Rows from block 4, named by matrix and row number. Rows with one number belong to one neuron. Each number is 128 + 32 x the weight over its row's rms, rounded and kept within 0 to 255. All counts start at 0. Numbers have three digits each. After the name is the row's rms in percent of the matrix's.
# fc1: MLP up (model.blocks.4.mlp.fc1.weight, 1024x512), inputs 206-308
# fc2: MLP down (model.blocks.4.mlp.fc2.weight, 512x1024, transposed), outputs 206-308
fc1.340 108:091097118102156170094122124112131143097115145124115130124067136110162126181098127093144122121154069177087078113171137162124161165066104141124109127037118125063094175075169121125155139114139152151140187108090150123121113160200120073117071121168127161117112130138130116157153104096173150086134134127124138105106
fc2.340 113:085167065175103128160104058199120077175125112140152141167138172075136137134116139173105147158134139138141110181118103125153113168150083130128130158104154142125163123089126155090167129209169111163125121161141134160117165095136124155153081128052159169164113134113101098126114143095148098141122113120070134130104
fc1.341 097:131126166089116091183097094094118077104127134094120102081112134117147176114149124081101086120182159097143154155143171142127151130095147144116118140155084116130150143121129199173101152152135104150151141083190137097130164194148107157152071189185164165088131130118063155182077139092164137145078129157147066140214
fc2.341 091:180218108159092117150092131174169124146167084153150148125130153109147064114102165123091106215101192157135048153151137120125079103150132109141135115107135118142094096102115150150149143125138173124129069097110174114081162154044120086125140155142147166164120107062096055146171091133148147067140178134131076118119
fc1.342 097:061145095224146069188145121056099065166137146129158164145151108190173081134106165135091113116138183107158142175074125125135197125098104138126080164122120171112141150124133130138079166167083161194107130175139134035118105189148166149132102153131138166108124131147137117108083069137149114099121143165164175041139
fc2.342 096:214121097191097166111160136159173129118158104155164144129128093141105142170146130104122093182211145077149151164076122125120089096188197098155148167111142092127162164146137155093115188137109148150148119177156129076140144174134124128126134092110069191157153097097134101094173115142127091097116142135153090107141
fc1.343 092:089183121069201133147117118125156119093142082108150134102122155114164137108136117122163137087113099143095120137232165130142116134111085143110108166182109165155087125111195194167089155137103128143126130116139133170081130106118140133117142120157174182116117171137076161155125116128150141135160109147172072123113
fc2.343 089:112129149083152081148129150159153145133149160132155211155172090125123125093205123080123150125074159144187143079163108095163155150142132110143136164162119161185159141144124129100124081098133030126152131075134101161124164094153152120139128078122163162181098134115122141102169116093146112100112076095159131203106
fc1.344 096:100133123087178119142140131137171129176129162061129142138128117112145066132086136107091119135059096121104156158097157128147130101100164130096085172145086142173078131092134132151113147134163094120154126116174114137086107080124109105087111143209127141086129135099079163184116136175119085108099111116134134105169
fc2.344 103:139164071118112116095118131136090164094161128110143178137132145148133156148114096113212160135134139111133125125130135211192149083113191171172154133096156094145136172130140108072164152094149072129176136147165146171197109110178113131093159137073141085166135069127172120160163118109181071142171170088135153108088
fc1.345 101:114136203067168097125119141095147107139157103106142154078135155100066177115130165175131136086159113141077162138158118158158141140118147131070082136167143134179095122121131136138117150148093149144119085110116164071127122112148153140140182082118160144222151180148142165166064101150096157138183186083191112097079
fc2.345 091:106154138104169136158217129098145147097102152104178137118108098139084097093136076133108108137105108119112190148115100112169168064158171106174173150124089200132146064159097125164183094166131128160147117084156082150107126099110175103226122103176129173123167106172074058141103149123160121110132150132103078136105
fc1.346 099:072161093112149096134109074106155046093117101190107124148064089145082129134098141103145093144151099106156108157192160149136172144087144161085107118206122183132098145090073142118110153123122142161160173160107091106173107163215067113146157074153121143138118154103140094088136093152138138088148106149155163150100
fc2.346 098:158138068122073106122127143122044133186127126092072072108108120088141158152139105142141132143133108133121159159078133156141145131152151171102153136080089128085117086121100135130072139097074133103189170075120148132110151154098110145118101121090133095170171078080141112153118130138229109061152169102140131098099
fc1.347 088:128102139139126163108112172169083110103165097197126099129146196173103175136152140076159121147125181142176162173179116147137105144124096176147098086133176103112091155128144111154197181119115087080133089180064110130172152109130125170150188137109159145115144127157131129138183092165098101159105194132155151122124
fc2.347 094:077115121137118138140143092136105139120116149133124126118098124144104129119096103141099122103097141141081078133096088088131228157134121068091134143173166115152162138120149158165176126155182177179141132119092075079096148190078189101147103108158071131116166065084151092104212118153152173129124142079132075156149
fc1.348 098:097078115166147107130080147145090112113122222117077132209122102144154098171097117125123140093115108119136081087120147104121193135110096119122179131116107207121099148086151107173146135140163101132166161133087141173195104134142104074121107093108140102149138148078166161084076126127131144101107111092108137127145
fc2.348 102:097089162162195143195127078132124139139143168091189118133116101094081142137081171173111137093109180137123093121075166100123133147104189127161136060141084139127111159147142139140112101146147089123126131113048145129035137190108156147089100109129143093157136136119163175153174122131096147144126126056161127122152
fc1.349 089:119132132165182158123117151119088124125126141117114143146099138151140123163110130060172101150097121153106130137148116073119140069104141139161092093089109153150128103099145112137181132132144143120130142142135170142171045150100089040065109159114164152112129115144128116127083158122128153139039130148119160115191
fc2.349 091:095142133117134111150194109123167153119111143155196126099062075075141143162120107125158134133185102128127195126130083131091150120159169163109181090095109148174114126118138154145133162127071127128151110081146129094115139118172107170092124090157076074129128108102125140118132095145116103086188116118161171108109
fc1.350 101:115153149173144133118107141127122132159161068143118148090120094098087090153146141145165174090107114174112100102142126117146147182117144151090165131116177155136151143129189120090101122094110079081066111135157084144114061143126127101115158142127193137109131190176165121110118102165169158146121057128143093080152
fc2.350 100:175147175120206096158152217119167092120102139146132133157099099174175116086148117111054093091131120102123086137174138104131125159142078165165160149085146156127116105164090108148130133108089159104115105134112108143095133067125138143125140109101147144121069145130139154135095151086128125151068153132134105183134
fc1.351 100:169090134137129097141164159138113110198093171176113133111090108108111148064128121134066112166105104100136136116124071100170186077101124156150115096146110151139159100111088128130149155149157129114142077150142119104146111141120100135107134139117150109182128132080115134072056137099159107147098139161119111138175
fc2.351 100:090202080123067157170063123117077114145169158151107168163150164116124170103190133112101196072124140129063109148106140119091110116121119152077109159128150104132112141162144115071032114174120059140092124156129181148202154138120153142104097165107129080121110162168116157132095119127140081226152059061112156065127
fc1.352 097:100115157114093082125105077074096079138155160096105111118114050089108114071119139090125151080131148067193127130115121129091102114121178135118130149125147060102096083132112189165113152111148152185104124142154098126057113136179147157126102155149150054090099156148091139206151066139106118149157075094097089141159
fc2.352 097:165098136173068067183138142162115105167100109106125125095108085087143130125059122133127080176145127148106144140136119167139152118127109129093098137109150120128170130131143138103110111140166147138119109063136101095091079165079101095151118175130142140109100131089113106148204162135190138160139155099104118144105
fc1.353 082:068107147093164114127132044096149114116132168095079153119107147146140188164088108136192144125081138170124085086156141103122164089139141118117160067157147143138103096130165134096158097211152144127117139099108131148162159104152162117141098147137157094126151151140191144112101165125098180131108143048120129095170
fc2.353 087:100161140174094127114120155145114187125100154141161143125114127141147153115109148147140183134141166057154150155113107133100149190110139135198179087112186116144086108117115103125112217206182094113114075112119122096162194104155163138098086154138199093195157128110131214149071156147165132142168118150170114134132
fc1.354 087:143109118095137125147140131119113124093148170144143148135105145145173097139133104141111128114193099148067104117069128124117097169100126102106128089052117096152198121133161093128099131139103140060143161157136208112133087168133148140159098123140097130184103149148102162095128152138192179170148141177107143102151
fc2.354 088:113124111138112174092131120100150050175141108099100188123097088141092147069118146106130115176156085132171098103165104113132090100157105150117116172118072142127084123107079112143121133137102127131076123113179082141106088077164137160111114099062114086103087148130149136099128096092061056123155141145089127108121
fc1.355 093:163103138095137065136111132107099152137109170134146161126119165065125140162086206119071176105113183152116169144132114144139134154084139154115135085111134136055182097101135096156113160076151100118112128125138153158119129105112164162118128148157136165126149155097166139157068161068126075188174151120130172129166
fc2.355 093:153205138181160061102180065139157076135149095172167111187063104144127123081127107097111107107143140106164083144105100150098108157138118153155196129167100150139157113085110100161170181159130195152118120149146145092159101162175140135129157088134109141158153143140131138102182154175109179149093111101076101137095
fc1.356 102:127145128170154088143105205087081049178162123114107133144118082135105121110100166115098189168180114140148142119090070131142109105108119179106181171096136104116112102112149087164138143086072158179127109151142200121141120067132159068145156135113138112091054164176102137149104137126096122160103113094076099086156
fc2.356 103:157145140136115114197084162122086134175071103164198116115126144080096091146146110157148070125082144159116165093183141168181153132121126116132153119114175117128151145149116114104151091084123080115096109071171067165153054078091077096136134135177149112081085141179075111149147147187074139168141074139090134151110
fc1.357 098:087129115128103137122041174128077117187090104114134144162141120100122104182076154159173154139134144118083084135109086122098133140098103149068140083123120119139148106099152163198152103128130121120171110079109155093124149113126139094105145197157174084133117074135142110196129160117130123114098115117116146095097
fc2.357 091:154127124063068094093135113066123128026155152107093077123056163112151120144123136130132140109138167138133125126136158132185071133143158115141156138166137173121147107116171164078056128129134129174123148122178170174145145163136092132117089126122144149083129167113166160128089121089127155123129130123122136155146
fc1.358 104:153034149074080114105079191126115145100113108100104138102108142104102102100075101159110156110114083101138115117107077156147119116097144118088109140112103106122125130083165142123092141147140062098162109116134106121095106099112148169129098143095138080148116081114061147184138132125182137161082148121125088153151
fc2.358 101:128098144120152190157120100169148167117069162129107135207070106187118105121119073121062117133145116178113113162127112137186190144157117120102143147118168133088142141129109156127168118124139122195145150159088104194136123157086057084126168178121095151144127126096094061078140098133155162190080111141144083146133
fc1.359 098:139083103141146126130095122059043118153223079111083160088058137112090187173098151101129133119091061111143127151078175159107110088091172113125146168165111133123166116078113158134105103124122148129048152151177136167167060161152157123148082127131106086110080128148142123131140135121091136121100126089080157157086
fc2.359 098:164080147168106113118141136124036086133117098177106122147175130170138070117176160153145088161111163145124081106105101140126092150171089178136060150173186123112181111179128147125109103039151177069085121144181129097220152121060126112124115151122188106142152154208154094124146141136126151133138167081126154141151
fc1.360 105:082137101138130179084121114098105133071159123057129112157126173157133080164075075127113099123118099111112107129118180191119127141121143100122125133091118131117128155113164198141100119138147122192101177161127136179145123141152091061123115113158090107106121089077081099219115093111147171129112094113143153131113
fc2.360 100:094186134093100134155127138108090116146101110092079165156188188102118140170127097134107129170080174133180087129143129140125074144159117092189100114130101090121108110109117121083125078185063119146120101125068129167119147149094138071167116110108110133169077144146106119139142137074074113141166146122094157178085
fc1.361 086:122149141115095092090065138094155092148169165161113096106068110058111108149070176119153123128099043105119163104075171126102085124061119128132154159172097125093101144068094149135102158139161105127108145102156095123123098150135139113131111130166075085111069105075104075146100126100115107084084088084097156115170
fc2.361 113:155116124114160088097168076111149040161093153119167093177053183199093116083160135106138130148113156086110129078136134079164203095053172124205191096168116139084155092139175128230107095162194168145118154100153167128075114127130149139133135097147124101143110149210109173120139182158149148155144085123133153169135
fc1.362 094:153186143165125092119123170103177123114128163168124114129101104125129085090117165057081118111142186124084073142157111095127153137115108106144172121106115166168114104137103177146157151172141157155176106124173094118135150143153107181119127108159147125121142113067106137174077105081159134062062182205142073144199
fc2.362 093:160120137164100130119124118114067152123162096120115065161130112129089131170133124105164157147145103146132133107134105138126092142123166133138107110120122100139108153155131185117113178077172160113120161170086186125160156113046035095159133094150166085140147162087131120127150102102118125109138034069107077094052
fc1.363 111:114068064105087175106183141123119162117145136142096098065121108150110146148104104064119141143156107174157120183161135152125020149122157164100086067123110165085108146105172157099103147069132083096062115143166162143127122162147089080094138168113139145151105176166132194087172131092117205145163166066148147132166
fc2.363 103:068148146184102119054191163147100178084111072138152111112193120163071164106102079070152121043124099131134121088173093132137076131169154171098106151130103175117164112126148086128104142109173129086198131174112105125141129132173133136187124123121103189147179080114172124105148141095111129135180188152137163111115
fc1.364 099:113104104131148080160158154115105110154161122055149185183148189151133142132116130084108127113106112129098143154154134167170161113127119167081074117136111140122135113135183106150107172160155077069140082079161144133129107054112180134123137126133184167139144165142138208136100139130171093199115132144174141098170
fc2.364 092:124104117119157103095145155132150095152126145108145091109083083098115072145120145151078079158133134146094190183100112159160160095137108119153133134100074062120184143171097152135153169091090129104113102113185143108128135118209088131108199187116084091144128153077229149208137167148131120121184192158130157168124
fc1.365 103:165164170175202084076109121141125149155156131063132106163113137181146113114109112095143086123134147117151115150092158170138187095124133130117177125140072197139143092103130112159134151088132133160139113117145214140094105115136155085114120095195132162118129146147164127149118175132192102128159120179094112152156
fc2.365 098:091200098111113140129124102162102102177157142151083139107124129083148098161106130195108177146108126139154112126124100162063172158118152163160130113100191120143133181081126135132140131114093119081132116118071133078162175172144126128134110124084161111138128113095201136095120112094048114165121078074102133086108
fc1.366 085:137145100116092161163040078111143137111151187088046086092108141157136136116058077147136102107121131102155109148199148156137144088114176107146152149128129151086126171099171156184132120129135099221093163126193122175157080157121103137108140096137125144102117113125066108112129120070158137137162135104102134142156
fc2.366 087:103133155127117103127073087127073077089124158061051142125147121166099160131117135082145143080151148061141105107123186126076138111127169161093090134131084166124101075107101106122134102229145123136208138090105136120171251106045087087117125072145122134118118151102132153190121110129136119120106158144137085164130
fc1.367 124:065140153109108098138129113100120018103118121128090090160118106147103088146081109125165109174095108092176095114159145189084140134133138138081117101194134153150089128083112135145115154102136086152205197128110097101110103211168115130150116110160111098126062077094134112102162128145145171057130134169076097140110
fc2.367 109:115125136150073110103126123143152117143149099160151119128128146076171139138156153126144159081111115123098116120118191129119118161147135132135145111135139163136155106162069113122086102161101081159146129104136140138176148089099090122147140081085133136150178108095124080133176092117120129113146183160123148197117
fc1.368 121:081109123121166098165123123155186137163102124180142140145062141149131141195158149143123118162172156188139147165113159137169095153096082182133110146094113083119123093106125127111144152123129121124111101151045138113085104054213118126121116145130193196167155174110143174123161096151138161137145079099187171100118
fc2.368 105:125198163098095133204045135166100099126097090101129158138132170180128115150219135202134159130102072124106109150081111125160132177111142079077142140155173128164151096158141133095060135144157167137127185164095054183113122095102123158186131070078128166210167146089102097073200138126124116114117133135099065182137
fc1.369 095:157023143123168081126101128117146084206107169155140146147142089124174159149095224074094176098154116124145150126116154168129149133102118165126096147137111138171137092102094143159140157097075149154160120127102124077194128090130195125111124129089121150090133132104159133088114105138054087111106179109143111084148
fc2.369 096:138111094126127117142110081132146146086157171151134115141098200137114173104097087102140077128139119124096123100139112092144114084186146107098122127094102083065142130137188128126128163097170117054103170147194139106093129167110123129147079135161111076112081084130168116098196138118084157174129143127147092123157
fc1.370 077:099131085108103124157152131110119078124131170120119147122078117126108098118133119120067096125100207124102174147091099135151106115089098176129124104086121127125147130121102132160137174117153140142110112181102157085161120136155141113145105177147168135083085155104060131193171080126171151158098124167113123112138
fc2.370 112:123139058133157181118174198162168197111134168142170103074148126140051097173147111066113115139079152131136124168118133101103163115073131092180149131094137130098166149201078103167105081148119143053065139160138141131153132121165150089191147168184107130088097121154131139125095110177111170156092131164129167104175